python train.py --num_classes=32 --activation="geglu" --patch_size=[4, 4] --lr=0.0015 --beta1=0.9 --eps=1e-10 --steps=11900 --epochs=42.0
Rows from block 3, named by matrix and row number. Rows with one number belong to one attention dimension. Each number is 128 + 32 x the weight over its row's rms, rounded and kept within 0 to 255. All counts start at 0. Numbers have three digits each. After the name is the row's rms in percent of the matrix's.
# v: attention value (model.blocks.3.attn.v.weight, 320x320), inputs 0-159
# proj: attention output (model.blocks.3.attn.proj.weight, 320x320, transposed), outputs 0-159
v.219 102:122142121116134112162120114165095130154170128174150146154078143132093084107112130131090103154114127192103143164101093078171084124105156128152092125168139165119125201098106100145107183193129159157184131140127135121132162126088124138137105155126168118180166084148122114076139102068095091108153077109170122115149129134175163154115110119080096120146116134119107094166121142134158115137133210098137151158066133109096119125137106126061156178146165132119168121025090138104093173156141092
v.220 093:073104110155123098124136146120120125118145178109137130121155115120130127149129143134137112109133157184100110074105090135095135121086164108078100098112140138139182074130190125131130150117118108148094121149155126105123162085089097151085204140167082091105138104180129093165095089125085123148083102078160159115066125095107114143111153129178109158144099141136132121107116148133088152180137112115100113115146184104164120139136173156088140128044077167137097128171185103132173129126127121
v.221 081:117146116108159112189105186155143162131133134105143132106178115145121153128111155171130138145201115132133087122124150142062159119074168099134122109110141129177111116129116110143214149131152127140194099085066121098146089111126111123162068076097180137163148137150127122066123089190143146125164112087095129101048076096134100072127110137118174160160136133116069169094083105145089089102160104195103174143131125146097108112126076142155135105044117115087165185117126125134127160156069149
v.222 090:110123144115169131137111072113207141061186110136129119105085120122119165149171099104114198100112157123168123110136096149135182144080172180165110131111154083126113140120151065120136118136131148103154076115107087151181149148165125088124108116103169169122118082188198091179153066142164156142152101172119128124101131164115191074198154133140128143128122113141101121177103078101146168129139134119151111120105166085148121146161134067093125107138173070116136117109142099118171156090082168
v.223 095:134136195090108152098117107108146121144154111100131129107071116094132129236132120179174166211136130126121136102167144153134118068126149125179178114069146142180159141114114193131081145175163062146138092128092076093105124115109116095145159204110134091209104072150191099131069158148163135232132153124059111125109134128149134123125121186148099112126086085114151143091146101117162146102091095135140096143121115123100149110091076111161116140122066105119162130165157102121180099146138121
v.224 106:177105123159113110124121125194113159152170167133136140049130148102140128136110143146131028174116101125160102065123114150114132125130118149118149100184153138124144093162124158093093107155119102105183153114076146083168045084121115074105109134130115151144075114117152127159172117140127160179097155126183200122094119084123086104150097076190145107091173160108117144112131113154109109153131092088109100107149143126089174187119145166138090140119117097143129137159137113170164089068153164
v.225 107:117092115162168154152086163091134132043135125070144090130142093155117168145146126155158120150176155163083120078182149103167093148111137129121120135107123066147148144083158102175149109066106174083132122164118097137139167141149132188127141106117114085117130170056071094085123162150126105144169154135124072104119168131145150107121088108041109041173160105090136144099107108162128120134118106119131134128103152113157070113101118049067109112115100168097129183114101128121142095094112115
v.226 103:035125114141119141206162161164180142151148128109133151124090152130099171123142140065115121154150087085147122088107150255083087126148112034159099107138138135046100141066168155162156099087116133131088136106174116138100139114137089095187162076158116115121105138162137145193141081140136145135139079064175156203166072166093106114072110146137101125097114123153149166130127137100122144149083143140190167113174112174081157105156108094162176130185123126137133114071126065158182137142172105
v.227 120:106124163106113149141121085122162125064163147074121110148157127033162174081130119146119156133147153127148130088141131114129092119183152118116163125158146137167132078108112048115113120113103169080110093141096148126113160134064174179166112114120107059113102081150067095132058129157151170193167153136147117098132175108200136129195159124099109121099194209120162145152144139088113095166145144156127182153192131138136168173151138210158184114073173115129120131152111129105162130112124106
v.228 112:100110118150152123081136097190121121116130188094125134060116129123092141103123164144116126125117112096172108106126137132090102159116113119157133122111122099111143195149166149147122104113147145086103107118182125107144178097053174130180072119150189193114144193122121135143117162142111101141109154097107097152126170093160137128072157158100157125164141133069117203147132137116125170152092157128078127106137139106129137127167117136196133111161121176140129127095118131125131153151089124
v.229 102:128106121211131136112136113160121109148163134162120120189201173109155147152163141149164141133107099098163139128168083123099150100154150169193164096173122156158123122142143099095068087156181188182153108133120136150088145157093070150078116151176153088109173190133110139151120132116153073112102151125105110099197128124160139151112161140071132122070138172148102111112096121104119140125082169133088114139120201144123117202176161132170106119097176107108124106119098110107223178151102130
v.230 106:111074121143128111156149115101171133076111111061113066189147102140134124197116212165200106139132131159136128048161116159149161166131091082144129162133160114201130170099098131137157132096152151120135127147071180179126195141170138097108151092089097128116111096143224113176201130118141074132120137097186144104058182164164141128153103125163092082126111143089109112131120092090142140132134073121055102105059109109105098105152121067115122165154119132131115131136117107161119150102171150
v.231 105:114104150120100132140163153138137108102121110097113096065136108130101151155093148111180102104144122164096129178117180101117124178141169150088148143116125190169081133143154171130066132115141096127181161139151091119123094069173107131104081146166135192110131178199127127136095106137112159130182131144095125082110169143148071122102162126161132153170136144158111146158123134145130175148123071129151140104205148113092109118143135085139074121130179135109143077124152167120111056097133124
v.232 119:153134154160082184135126151110119139147109137086120116180117104130138155101137105154141185139117082152096130161097141096128093130092149138150152122102129126130139050125151114058128085121121111125119128131141132102161062171161125134159052121114208129132191161095128123151186149107126064113119148107062125134171188155169117145162113096156108165160148155083132182125105122124164126113114190089101123120118151098205138169123121178126123114077166137124121171149159083117136107120107188
v.233 108:131155144167159107207212089120071101144139147118096101114177111213067124138173140112164138141123089176143119113153144083213116136125158117132149139107145148164173120126094105096229096132158158169158093149132092069112109099151102127106161143146104176071138085137204133140148124106137099167135202107094121116095141117115152143118127120153143132090107071102123094110123087104136138146129107126093101131115152154142128158164128068149073113091170158115131129124086149153130116187163145
v.234 085:192103119175166106095103144116154123160140114122122158136122182113107150110126080117172078133133098099080141111164162127095180113123145255141079083111129096139120089089202144064099133136123181141165108136093123137193107147141136126145102157127158138189144130103125136113197135148112052100122143093099179111154000115117090153113162120125095147088170170119099141113114123184174142156143147112194142135086187101058129161119102138147165075133117126137113151163111117193147092110142201
v.235 109:113122145158125183126098055137118138118180136109126115083101152133102111121084153157146081125134108126110126105126158123142159143110160103145091134135121122089169085162136165087170167139144147177129119147110132145118104142199180105166081136072099150129134101110202146144098138091090036196140123118135175092139094143166158120153095193080109153121090157101158134084103129120122079083123193150140133121196121157118078095101117106147096110162087103113132083107095122078084136112123160
v.236 099:160106126131135177075153183037145132116116116110107132122156120139144172118120124118092060132118136197121134112128074167149079163115081079122155125087109176166125140114097192106171148164079074131185151135082178103110202162113145094088126066152087127155080105069169146184169090144148118146124122162136109128055099137070074140187078133095150100079048165099126106128145087072132124129136139145144097130124126181130116105148119148060116127145087144129116111205140139150130098065162184
v.237 104:114102101108178067082120127123143119140132098129140181118110150128165065096169115143110091140088153108131111067110148102125189127126112255171075113064104058142125163078128106150093123141119077060180133129071111131145120102163182098123132135098144139185104164122143140120174149103096130122131108093144125103155060115081113136154120081137109128185109101096092160119162114195175127185170098137098153111107139102108077115032105110089176123106069145160115201168154194152137141101135157
v.238 109:105183115184185150126122182185043138115149137125120155117132141210108123155111121156149149179077154086109124141115173127102181135092137169108171097136154166072144114122126139131097141167155199151173128122099123103170110068170135095102081101135132199101199102105133125111101206098127076106132098165092164102198166104145194124192084130144124111145131122118118117100141158134102131104097118094116109116125110097108143116130159087149166134055106149119137098072164112084187102145126105
v.239 113:120093139121117130060124084151097154142062116132091140068109111177103120093125120131140129108106123132094134138124076071115113097141162105083196125096133118103186101127095112077166111116152112185114128125091129112130096157200153102186173093074127142067116127156163140124210135068138118199142157111099154133145144181100127132166178120146152133098098134078146097105136145104155151135190140175081160130108182153149188086072150168147093222086098093160127137133154150139151076129151125
v.240 110:057104122102096105108141157099190106098118117094083146165113168107154115100142133127112099074124124145142130145118142133158171103110102140151083158060128111123126157096134116106092100078149103105161156130124083169122128180136136114112124074061147154152092117160129082144145109073092170168120063131092069086146110210147119119100128096120055148149084080109135125180168164121114202138167125117160132129170083131121104026060102114122137182115069109113116120133109129122114125158157131
v.241 110:105057149067075119102086104165144145113166108146124056168113095118169062190106196163210169110111130111148135108149122081169197102105191084114176104127156107202115118145103065145106135110187120150076134118167160148130124178112110097142151134093154083080130141167187118154123139083117115105146119109139107155129232198185135095168137147100123130183116136092122046145114124109120129127113097131030109132098160092168161097125154111127144186108136100130138118100138147088146111122109125
v.242 102:158153190179084113154137167139143113145115154133160125155108110059153034192121091170145126115159152152145120087121100121149139118088093221136098119084128200153156084193130125130083116122129176068100167149131126123132165104081135078122215140082134034142121119140166114137143107079165147178122135154121046103142122100155115141107150149180095090125104068096109128153112095163139119150167073111117127153161149115116087090118163075191096094172119114111132141148110144130125131148112108
v.243 109:110156169148131113113110145111121139141150181058129137118149141069109077137143132098129126166114053133153115079105063121124097096134132158150091168071157160077121040060130081146127134137127164089151116133116087037149134109140177079109160116064176098149071139101188133113132091092122083107104181091109199135124078177150112112119099147096076140136108120056150186119128155140132151127135154123096184131075071146164111150152123189160181122087154128125156157129151162110141091159133057
v.244 095:158118183178093116158145075119114129090167109179176117123102095131149112096131133118142108135118120146082110087089154106159147086116146198104127077101123150181084083110106089145119137126094073075117123132115100104153107097122086135160110128083127075156132123111139177096098126060121173118173144138121079153173116141124098086138115067114092104212108146142134113107125151193151096172150141115142116110133128129175079140091148178116101138068177140140132148210138137111167041107127167
v.245 108:110157138135059100096074152158075130145117148159124150167132125092149140134117065153164191099074110084033120170143067106127150112185130142128169126137118144122093068175162158137128169127127160147103146137114153161158141138103145122113148150142155151144155090171087155146152099058131108128165147129157110119120123107117113108142149164156124192108149111106105051120154138145141143155155166093061149174168070099119104133109109076101176152126133175145139143176143106127118159142119105
v.246 109:132147112179130157114129102159124114094142177144101111140129136135105138148057139146140118102128111134074127132191121159169169151075115113137160138160141158092101048170165108093096154142131173079161149135127157113201138126095164178153079105077115218135116119134130126118114103095134125193132119114129164085129139125140071100051095184101121159131193185188124155114117150142108125175117119152120101124114110118091142123121130210196178118143090143109141072149146117132147038154129144
v.247 110:079134114002149165117154160126148141140197170083109130093145145122178144138148146169128091139189179126135139148132168124184109134120158146126063106118150124133131093105130117105133038076162095127089110111139086135128163157121126112087128099115121123080137115150123135216075188131088160141132100103108143169134205127160150123151137121113132132159168066162143195149117104143163176116113126146070103137115127159068149055113109085109204159134193152120122154140126102116095122185146107
v.248 105:127160151160132132194104157105119117114121155101147083142105116158149138134144124124148162105049110109184120158121235138153093127117154175147151132090148077152112116114117094103153146190113095122143101120144078091167136113106125126138119110097107143104131133103102137131147128114108119128143133082070134086071116157143095122202179132142168129165097140114173127164131169133071110139166164155120117135136116208137126200175135183093082109065149157130146081135199177109151069125096145
v.249 108:175150162115226079064163125172102108139087111121123132189142163132164120163144120118082155097105116133135129134121110115130133094157130143099112163118131103132136128143188127135134156140151117149112126120074118108188116152110206149131187120125137194171085102076129101080067104073154136114093104130105154109132119083177135189077140132118149159112179131051141147108166091102163129057129157106092112125096094162124133141126111109092158134097132111131117089137149169150056140159088111
v.250 107:096132104161114089081111119149140123068109146137115124134168164169138099141130070124145077078155129108084157055097129118116108096090062078104169139147130104161171089181123140120127140123107155121078164147121145166099115090163164140118155072060086147158118157164124131081183138089140151226136117117125110064092115112118173141123136111126173064108155119158152096142148145115114134136084111113159161124153126180099126151129153159125103104154153116138125154111129138115071141133182092
v.251 105:154103151115143119127134133109098114137142122196139125099137132154048203091109119070118126153100095175120128194146141125146067118120159115080080130114124170129126125112125125128181147139112153186085113139168108134160134064121070162107112112143134106152159123106090171116075138159114154080106142179091125176139092137125131139059154167120120132098191127135138131062159140118111193096127101113163131138105108185098105099121103133075108163111155142136124109173101145156118042134127131
v.252 117:152085147163152131150159101135082159105117108108133114159142130041185158093157113166133161155073141137095118117129139168146096127160122106151120122120103143146138104168080142084178198160082147130188101148098142136125186095089155156150153134114107125132139108040138179100106163117187070135111125142119133104064144051149142138130180093073164072137158202109127148132139133141143122086107181126138149084117096181123149126135108128167149153167109135119111163121118117159062109145149129
v.253 108:105141105172116151195147150106115109114168159113136129062152127128090151112128144189099159131148167195140105127182137170236082160064134149153089117149140168108145092120116146113115099119139083154166150142107105130132131135095142110068083097153116152169175119122087117185108148154094160177111073105093102084157234103158146142097131142188090159184146076151160210112144104114168086127078119150104087141094082117098102105120128128117150147203122116126114103148144114148122118154134146
v.254 102:108139127169114136130125162137138132080116154119137131143116119139112144147156135110126113083180143162121139193109116118110099096120096111123127128147136128109090130120098177106099079103156054113109122117125081178079131160137050160122089125116088178121122095118086127116147098075115176198173109137106046074182159187153097092144182127141147142130142078124159142142124175133113167185175108177180135129154085094151101162119139160142000116093174155112133094144123110131162128086101145
v.255 103:144130152162115153207139095144104105064130151169131122099169171138174099158087132120142145141162126105150123098074111129146129133127150109122068178138150099142143213080161139148092132103124093158083136130090112173143065078168132156119126042123152138140086153143109116097066183065114148103181140123203123144103121110149094091059162102156165093114175158065122153134132135136059155168183108178140130137139158135180149108166092097148178141076147197134126152135095124157139128188179105
v.256 100:128105122110099122167076103145170097075124116122145118211078129070204096138120164154115138102203130157156134080109165140155118157098085078163086157126147102185123125138112058190141103123104099020131137138150156213166133168087141128099143118090084035126092113150166147150153118091141204190178114148144072096082186110117092105110097137149093087179136146135133086147096104118118083149160093127101137130144128128135096110145156111154118130123086141119115146145136138057118128125139144
v.257 103:099161147187148126212117060140112114132169162144143123144117129124106126122106177120116135141156111108180106101114164142121155155170157167134078147147151141103139201067138099145126155110135169128156092129082114137145091146150144178163121141124138135158103066132101104104004135129140115058141138131179165152184088117133122092106122107155105114141114163119126146111121151156111094138154114143148148107124129101147142118143137104175138109048109122132135088129141131159168120165131105
v.258 108:070132095050075155148089131161143125199124126131141105145161116125104099146165075105186108123193110164080119112171153113147152128130187135135158096147135176165119048140134099124094054115154163111149125139132129172105152151136072084093172163123172061124160100186147127093135132148145186144110133084109145118142136146179115116181110164142127127115138061174135034152131079153107137158128160106151122135106146103116131159112165081131134092143183071118122211102102105064120134176150103
v.259 100:160116093126191133030121139137083156104098130173140151116124128106159130098097086184128098130091178107045125113115103091115161121165124217107163114169125099123141025175124167121122208128098167119205140128087155155182134138115148155145143131092082165141118074088094135083160159117178124217120140153123171089137094083076141122156142148104192099136131131136107092095127159184198091116165156152117111131117141151071113142040132167121118147172072090131125146147147127122117112094126160
v.260 112:207147145140137146094151117163127131196138097178148124156097137099140143119103105125107109095113114167128139105136151157121139135123121142125099131102112203146114112162122149111165156173114165164158155132115167120185163108067138085158168133133134116143145062147185135149131124104157119100089105157122128177132065101134125151107112135156098162096145152137127057090146089119134129052117166096122102139100108117098100121106120100116125099174094123115129151174157082112131092169155138
v.261 105:155115166166153122197147121064101124124143137103126115113159149125097177127120154129113083167191097191105143116157119171183087175123113076134098157135122120159140136141116168105203138139072130075178090146078138135134151123107140167129154134108062174167096060055144122142109110158144149150076105160164184116037127081098102122085093165153095091129164109127131193112153074137138129122086156132147106115106096160080127090144095149121129118151104133126119116173111146204095098104162190
proj.219 107:146142167153130110081153158099156087067082127095095103120162127153178152134132126118165170114114134091132117125156165131079156116161101119114174131106107125108129081145156150101118094089129118136051105128137133125117092158149103095135145124157087128067080153114130139148113140138255174140105157155100136141112122120058106112093135105145133162098142118112162142084134104151097129136131054139136099128206127117129121132141138135166126097089082122148090141214160120144182108103139130
proj.220 100:171124130074132150155087103164114056145111095104119151135092170117129107115112117130150138133118102099173172163168151107134103146164087141170153138121096136113049192153087136122116096134141143117149150077108146153143104143151123083152091126106146110107094148076123171120155160133000140114149173156111091150186083153150098153124111118082142063120145098120106187166127110107170117106125162120132138118088070152088143150155092100177146122211179125110166130110081168134049161110154105
proj.221 088:137095134117115123102124133139131101141129118142118147116112125133135116123148133136138136102112113131128176129130127114145111123140121125083129152172148120111117130126151118117112118134084111122125116186131171156127139142142136137114148150108126116128115104139127126159123161120000139134122154130148112129174118153134153112105140117130139122163119139154189132136168130097137133171149134125139106102126146127145128105107160150121133122128123136127113108110136088123136143108146122
proj.222 107:130147107130118162162127165134088118171124146133115149142153076144100139070095130156126070142158117137108114167105139095142073094166081136114142108187122159140141119107145207134131155120133117132125142201119114107076108131132137155109104132103094107134115153078097163094081181106000139138083151087135121143150135056138102050101073100114177144089143161141145101124155191076108108101089090171097156142123097146091162128077145163146126147104100164158095182135092093138133108157154074
proj.223 102:141104103170154116164112149180106153144112103139128118139141128122115133044094144103120096060142108130108122113088106123121158153157108137079064146179096150107060117169140103147151100083068185127165173080172183144114182148159162153109097055141144162093146143116064146145161101100211094032088116138191137149141118174120134147149120104128179152137155185126111115172119163122119110137169166113101164118129157108168107139156171152154135124141186169128127134113092149144085156097115152
proj.224 107:125119101093143145110119193159099148107142104149109095132119104125155121136109087127103203137150106137137171187135078145151138139111119135112115105158111161185140106159186146201154196087149132159096071138218164215078132069091097142131180157145146145051171121151110100114110120102060116089115164122125129120117144107126154156082107107155152147176051131138167113136147130085097106150181112151114154080142087156122081174097112128056140111117131112136088175149112168153118111140149099
proj.225 104:135105145158126085105157092163093115170048098114089161122177156153179156125110118153145097109116127111101133135109142118102143206149115119215164132080146154078115175118131087115105067165155135132149094126158084096123081187134152105069104070117135117114139109178109179181124125100000107177127118124121095108116102157162125151131150130159155162095159129119129135147180138137117144082153159120126104158148110131126222120188127150197141116090104111135102100109090120147130158176099206
proj.226 102:111161198092093106141122116146116177186107135158103126159107114100119142126129129102103106136081078156128098134117081081176150137097134200088112102152161126156150099162167142108137155158134123113138118124053149104139167015131133188139120136113127145168113141133135132124056196126098151165123142164099143086143199135129143172188092071097126134187122193132122147081057094110093103104149090161092099138092174120112114121078215074093110164111117107143134166143187101126112141163092118
proj.227 104:117092117129137114110084185132117103145078102109141142129158120176137125112090139155148125113145099152138142100152159137159130119170083135163113118139179154115157170105154142097154139114175093051138069132177160128154079082172076097075111187128131146099147177112152164181119135137255142095129116078159113156113109185153106095128090101161118148084141116122135156108110164152137114090182080097142071052112145125124092135124131069156188114103077166100163137126114140156088121151120122
proj.228 115:130134164110131141081121189151065083125066084127052116214115098056150187120169156156091099129153150149101079140085109133160161146112098113160152099127141126107102149135094114093155159140085117111104147106085093095122061085161123113098122145064116092167129098108073161120102121082171087134114114087142101155114137121101099123121156115166118126108216174133154058136178119141140116083133037121145109186170124157132135108102159129083109124128154114132120186088132090127133164115083139
proj.229 111:106140158142149133130110167088096068131176136129139133099104065118082065095075132134095134097119143132118129079128159128138114072133113112051105134167087115114100085110112170093153192082096060075115139143100144137162151099131137111134142147118113101124096111112118144159136136104255117074169086089149088197092124099068130092151144162126089119162134101078167108153128146134134125150085083117142163103153119140134059088088145134136142089149113132165124140099146107131098090077187085
proj.230 098:140160101162099102077129109107164085132150119140200172110068126150085065139126059118112173128103129117120150107133119067165089134090071143154108058082144120142136165184150164138116093145110099164082059111205078047121099177113142117117124108141149133101110091154150082099056098128193196148131103129061145109134120122115160148112102149094090164113132182200148153115156173149111170097119127147171121100099156151065140125121147184120069065084110076095169135188141175135130145168137126
proj.231 112:117154131129149164094051084115131136166068157170149183099148159127114128149091133110132119131131180131142155082102152093112149116165070126184078071132131118150167142143142036130135109112102113169129174065113105105112114236138153151201162066105121000132111099069067105146120166165165110143079101110120113156154116089121118111078124132096085102117125102081152162110130169113128103144074178210134173129133071112132155114136135150137171144169151139121090123098119128139133177151181086
proj.232 115:106102126171159154115133178120114109085163117152104112129168169101080132155124193163149115151177178112090062072142067179092050148183120128138147136133114138088064133095139141114138150111144123139082107125184093152115100112146172085155100155111161158091121127129156087121153099119195070131095139127154117129043063130115108117119171161101110145126193157125150096158134048125123155128095131108190167178152075138106099172142105134193142082114097105132130169111118114114074100121153139
proj.233 107:085164162135124136080098166114118132138150093109173162075112132112140108178089102135122141186132148119065190123141181134112111134138088128101114080074149118124095175143146144129081153119057143128075111070152160096108188186154151148114097139083123109139151171173111119152152143113255139137141065126134145144101145099104189114081067199074129058129112166132132093105174166162139133099064132112162122093104134045078120133077170161180177083104095141136101117132186158113069132121152138
proj.234 085:146135050075150187196154149122129083109108117141120108114162098122160098121153110156087165092192144163133123190126087095102107150068147043076204153126093151147130104099137172164102138095161134149135114104137081070129152092076087113140171141116165136104103098106091090111120071089255144142160137128184129113077140100147133107104157111212088171164090109113116124183130126051076078166160141156064082175187084165153133149123072136095108170129183125133100135112143136128162115123172133
proj.235 114:160145102121164134173110163125142178080074112136115182127116157132159165117193096110145165150161094108155127108143106091129112078137128141092110138106157133157168173126180125161076141133131083165158113167157126062099151143039101209145110156148136138155110107171169109139135116127126123158109141116105092142115157120094176099082074132128110101129124114149113196133111170162127130133181067134094115181060132123110125129165095141136125102149187086089184165150139195155114106177164132
proj.236 098:133082170102116078133142104103128079102169124124128159113116082138134151183140104110068162170147151077162197198087127113148137148135163153137102131079150131161109159138169093122104101160130144151133103133126101187100148144107203127155154118122162164066168173196121116163157133123232130144129108179139123087149169141161183142089092148108147151148099080175082144078140149190150102111140172131129126130099146075071141179093136120120129130154154125135102109161091160155166146174096184
proj.237 098:179116089096109172177169085127139128087117112141101114148099085152145134116093119175119178128153140128127147168127083120103098189038128025136209131118100154106108119147106170189108076126136188142128159095154098125123126128086111092114153103154133145116126082102090120042137040093206153103153166121101124130128135110158118122098165101219108140105145125106126129196129092043124114153154145093095116161171079200140178142141090146064101163150151108122145082124094110130176129096131117
proj.238 105:114119097155169178162131177144167144101168127139092120136094115053112108115175158092112136086108132135182087097161094152134130061138132120101155182153096092144097103149122149078195122091140074118100147128095071106133141122114088167196098099127072137159136128090192123107110089084147108177107141068115122123095122088119074110094177152066144176090131143107140095147101035118128144165081063137124133199089130118206081119153092144164032081116112141174131167094083139131102145120172067
proj.239 115:136093052120115114176170172117117163087147100117146079094140188083113175113070194093106089176123140065106100108137112137109130145194162190111123132079124131126055072138158152138117148194121152112120148116145131152095172150084152154085104142230087155109146167098169104124118144123176125121158071122161107099108142101093172134135091139090136078172153133147074142083138098134154153133109063120155082097090141115105084143136146118167109075130156152125142108129126121108062115134116103
proj.240 119:208126113125109106205104078112097220120127130167143143104133132137105157118084166111137151152044185124121108110110145128108150153123131134164148099130089071078144117131076120148156081165131178150119179116113144149100152140083157173137101115211129097159157148150160159093131126180220120125128147128108148104107088100141178087095113146199121135158125107178121182068067097118124123156141111112125134145111099130167129142187118155073045117157174151116149075178056132118117071092139154
proj.241 104:121169080165103119128126104124160100153140154150168170108106182114057080111124149091164126132120137123083115047155106100135098106130087156144088087107116119077138122153135152082147135111128080132111121132168124074140110146151128164089111091183123116133096062104143145109096103154065166129141077073088123155115092085066137144112154144083076135101160138173159161145135136133162192147106112138212157038077141186114084095170148141157051049128074097091152128194087116109068135085160079
proj.242 102:131119143099164110111069131194135156120138138112205139058162117190135129081090146140163145138102122151155116151117143165104135152102156074159116128140138152101122179121130120162128149139076160150086162111144153183099144176092094118100102098133101151106181083151085174108105147116209135091162142120114112148165092120174123087077134069177160137139130167150157156158113173094149138151121187134127147040176080157134138087110125188061190156142132107125131139104149120126126103039105111
proj.243 100:099165150132130123127108139152160150040082130129106166081148128125138133101078159211098102142110139152125119148139154113091084141107115111114174108124158127099100116158187151169078162156129174115097150127172172128103113131115043133119135171150135163161158126105122120068124153106021170147196135138133081142105130115140190117124148139139151132148153129139148185127098046070133069138116070104108070095128143129096127116109139079147103157112138110111134145099149119151087145133083162
proj.244 099:095133094130120099121052091181176149102093154145146148113168117164142082115112151133139161109164140131153172114181140116051056177092086105120117151118168149090113157215137136167083114094115182137124160088204137144118088184126126126112152177122115164108127093082087119099186119120029149124101139115107110121137111096137108121113152130096128089073119138094153169154108105061139144163125189126126139060145090151099166151113116084170185142132099097099116074148137114175074144108129066
proj.245 105:141137058108144152120131082083186109146189157130142126103153165146095074184174148093114140137139118135184137112126171125114119067104120106064096123127104105117134155102094106137112084149149068114188140115089161140175068141157115126167142103144161145103115160085162085115146108154000162115117115141204137158104180087140126142108167111080116106102121113113132165152094133119155094141067170194134131098099166108151151118132131093140111148046162113110116091138070154112113119090169099
proj.246 110:128116105120198121149100148096154208143103134159164138095143142130132105146168130090122180110083142172176159093116145140128174096163124137118093098169122096172182102079111115120138126116171112158155101107155194139126083140107097198207134149139147108150138160187155098151158161144064076130055149140167103182138109104119157092114119135096051092139059066136151169131127177117100106142157162133127131083106057108155116126122073112090080102118142145143118122120085184113080158130208121
proj.247 100:142162203153107143160127134170119182159108134150116117153149064097062166107114117115177161171068137155082142081147082165166148141132097141184171086125121108111150138114072108145155114142144142138124096143115144143114107072153105127187149109127131072243159099209161101112082084145046128147129148101081162081115114126106133155105088111175082173147163156140177101093177081118147160110153063107175109178111145115181149134146150107124077064149056148158134141162103119147132101108157147
proj.248 101:119108086131153168118146092083140115113104097153094190124129143112137131127114128132121159169146158090109168067159097120094121155106094110118108122138141137121167149115108158104086159116146165126125119062120172165090132198163167136072136166084143119117167163121108133106155126103221144138108124155165160158095103124137174104099101136104100107124125158121128100127173095092138151128105110097131119119151113068117167208096097091191200129144098166106080100139110117166094184106145121
proj.249 099:160112064135125184140087138095103159102187128123133149091115109130114144070141130166160090128145169081108116163139159158046104079126101044105141148152085153113060102115111100136153140157102144134103239157079147161144150156084129107142135195161089137128179168162139145111186151160229122161144139085141086142121140135131164044111121140161109104126047098172107132121109132128117102180127128102144106157152117145129117113115109152168083124155159145120147123092130161078132129097150174
proj.250 102:144107140121105054132134140183087149170089121092189052164122117177188164128150124093169094152095105094167079148132167137131181130197176168161121172129122128156097114099132138132144118172169119107146115115124142130066152141117102124092100142171083144116143168119149151203070159183255114083098149166129117130131126194161129140131100121166202130168116137165083107115075145140166178156149148163106134126127133079102112109162068169125163142101114151135175099123152137126146079143090127
proj.251 105:117159150125120116123080112134154177133141163095111151129181108077165097131160136114093115140135130105110172188100170119074132133130125150100122118079143117125109149178112108111090162126094156115149153060078148173105107165155161168199192163115168128142105148135099103190178163134174148181149050146147152122135191085086178117166078177068117113137080109123077154082098112127087092138083126176121123159119154075123159121126165076179124145103165204120073118151146134120110160172100149
proj.252 110:110141102119144127133124167119129066126136134109102153163149105184142113116149110123087135149228104103157160155111146128122095125163105112110108123114121141138069166097179142149060115128142152122109050164143122112117070183168151063165100184098154215110131177189150111162136084083000110122100127099128115104113105169141166139133064168146115173131134077149164132092089188139149123099143163132139079167073180125120133168140134136160153067107112100163167089153125168150121121166090142
proj.253 104:177153215135155113110066135156092210152135148128158129139145117149093130109160093085138137128100153165118133127150096149133116126125096134150128105151143128168161166105146069122150107112119148135135090111111111172090081120176122140220152131075143089156158146197160078098144108119255068153080171102098140125141098112099106085132134145071096132110142138161139145161160149144100167087129124064179165173066073129149163159137107127125091089116127174116158182113094158143111141120163160
proj.254 089:146098110110121078090085147126097166137068148109118131103162155175148156132110157122121080113061118077126130083150170131115143164171125157169144150149145093148173115153130072120196137144137160102157179169135127136103107181106145160068112139164086071124137137118135138141128199174000094067086153155120127135155081161156101118127101135110158077127138125097125121087167139105106118100103089131106156098145088083104155124116103083160225150125152144135119090078166110117114123127143125
proj.255 110:070141127137115100092080084125136170172094091076156136171086099096128112095112168152151098105087093114134123108135218126054133147100055151135129113108137161066107073115123106144163144164143187075163139118154228107140148142099133144098130165155100115159121128098121170082133168161255167124150128166093124135161161112119137122235101119133166102118106172147136169123114115075137106128118094103124077067162126129117132095076195117134156133152132119090138073098192132123109153145082118
proj.256 118:093123178142154145156123095144160175161159103104092093082142094157118147180120125144175099151160130142120091151138093098096133109167131143129139135125136148144159119129139130122163129147136117163114094047139130084111107051119145120132182135189131145100104070133062117105091152142255121127162164144164064119153124126132143097134065111128088130110084127152160108176190161089114175101119154144127111211099170149130155185177107117143116125118092162135131143098197120085131143145098128
proj.257 105:185135137144090151112103153136066157065128130164124125110122199139133123157135135191126120122184125092100142134148105096154160126140111152161104160179173117153155148126131106120189108082156144121089099134177123110195129106088126112086127168149096150097140178118151153135216070177126091182114124116067145135152111146126136099156143123100130134118141079084144054086113137082116131114182163089085065217099108126077077205071115155179108109167108156144113126084128156092127124181105111
proj.258 111:121127163137128069161139088120167162059118160135067148146100096198173162120141120122078143120072183102141100151135173092042127113078118136101139135128107113144142104164188117155140117121123142090148114104108164135115028076167146142092188147160108177134122074128074181121124157103018090132122150183171130154172097096071134136094090157118071160126138107140120104112127103092156161108064098179130168101095167139060133161166129132107117103068081144149118108103140157145147134107087153
proj.259 113:091148145137153132185172169167139115118155139094114163091179146113125086136113121100163142103123111142149184073139136166168148132090114088144101128131117149148096170145038110131090085191137132097090119170082096135156135147115134123085111170135105133117149094147155117174068073072000099059156146108132103083118140154139163167150081094132113161121154138123146153124178097100069141145134138094091145104115117084176123120124119098101130144112157159151121148146081138117081107141130138
proj.260 123:095144129144084094124104140141140156096118162117144106170175098092146100091141184136125136126104124129116108090110174142113115102073099121105075076134149116118136157190118122174084117080149117134061171166103051166148134092147075166119096195108135083159138119107101117144124111149140132137110193094133111138076165097124142123112109159157156079143149155092153124154109116124123124142122162103150086115210122141099166129164131114108104116099088110194134119098133144072136117127092150
proj.261 124:061103085137138102083145173163144143177139116191131132153171083115160136113122120134083099064177154155061118102126187140149119173157070158156109111123116163082175154144159089114064101080166110182158169133145120106173159102105128114102090150147135139119154163121118109124147133129196092106116196071142108102160160119194157126171100104133195170081115150126140098170143140154062074151116132076105114135151134074190060140107094101152112130118122124126157093133118127114074170177122122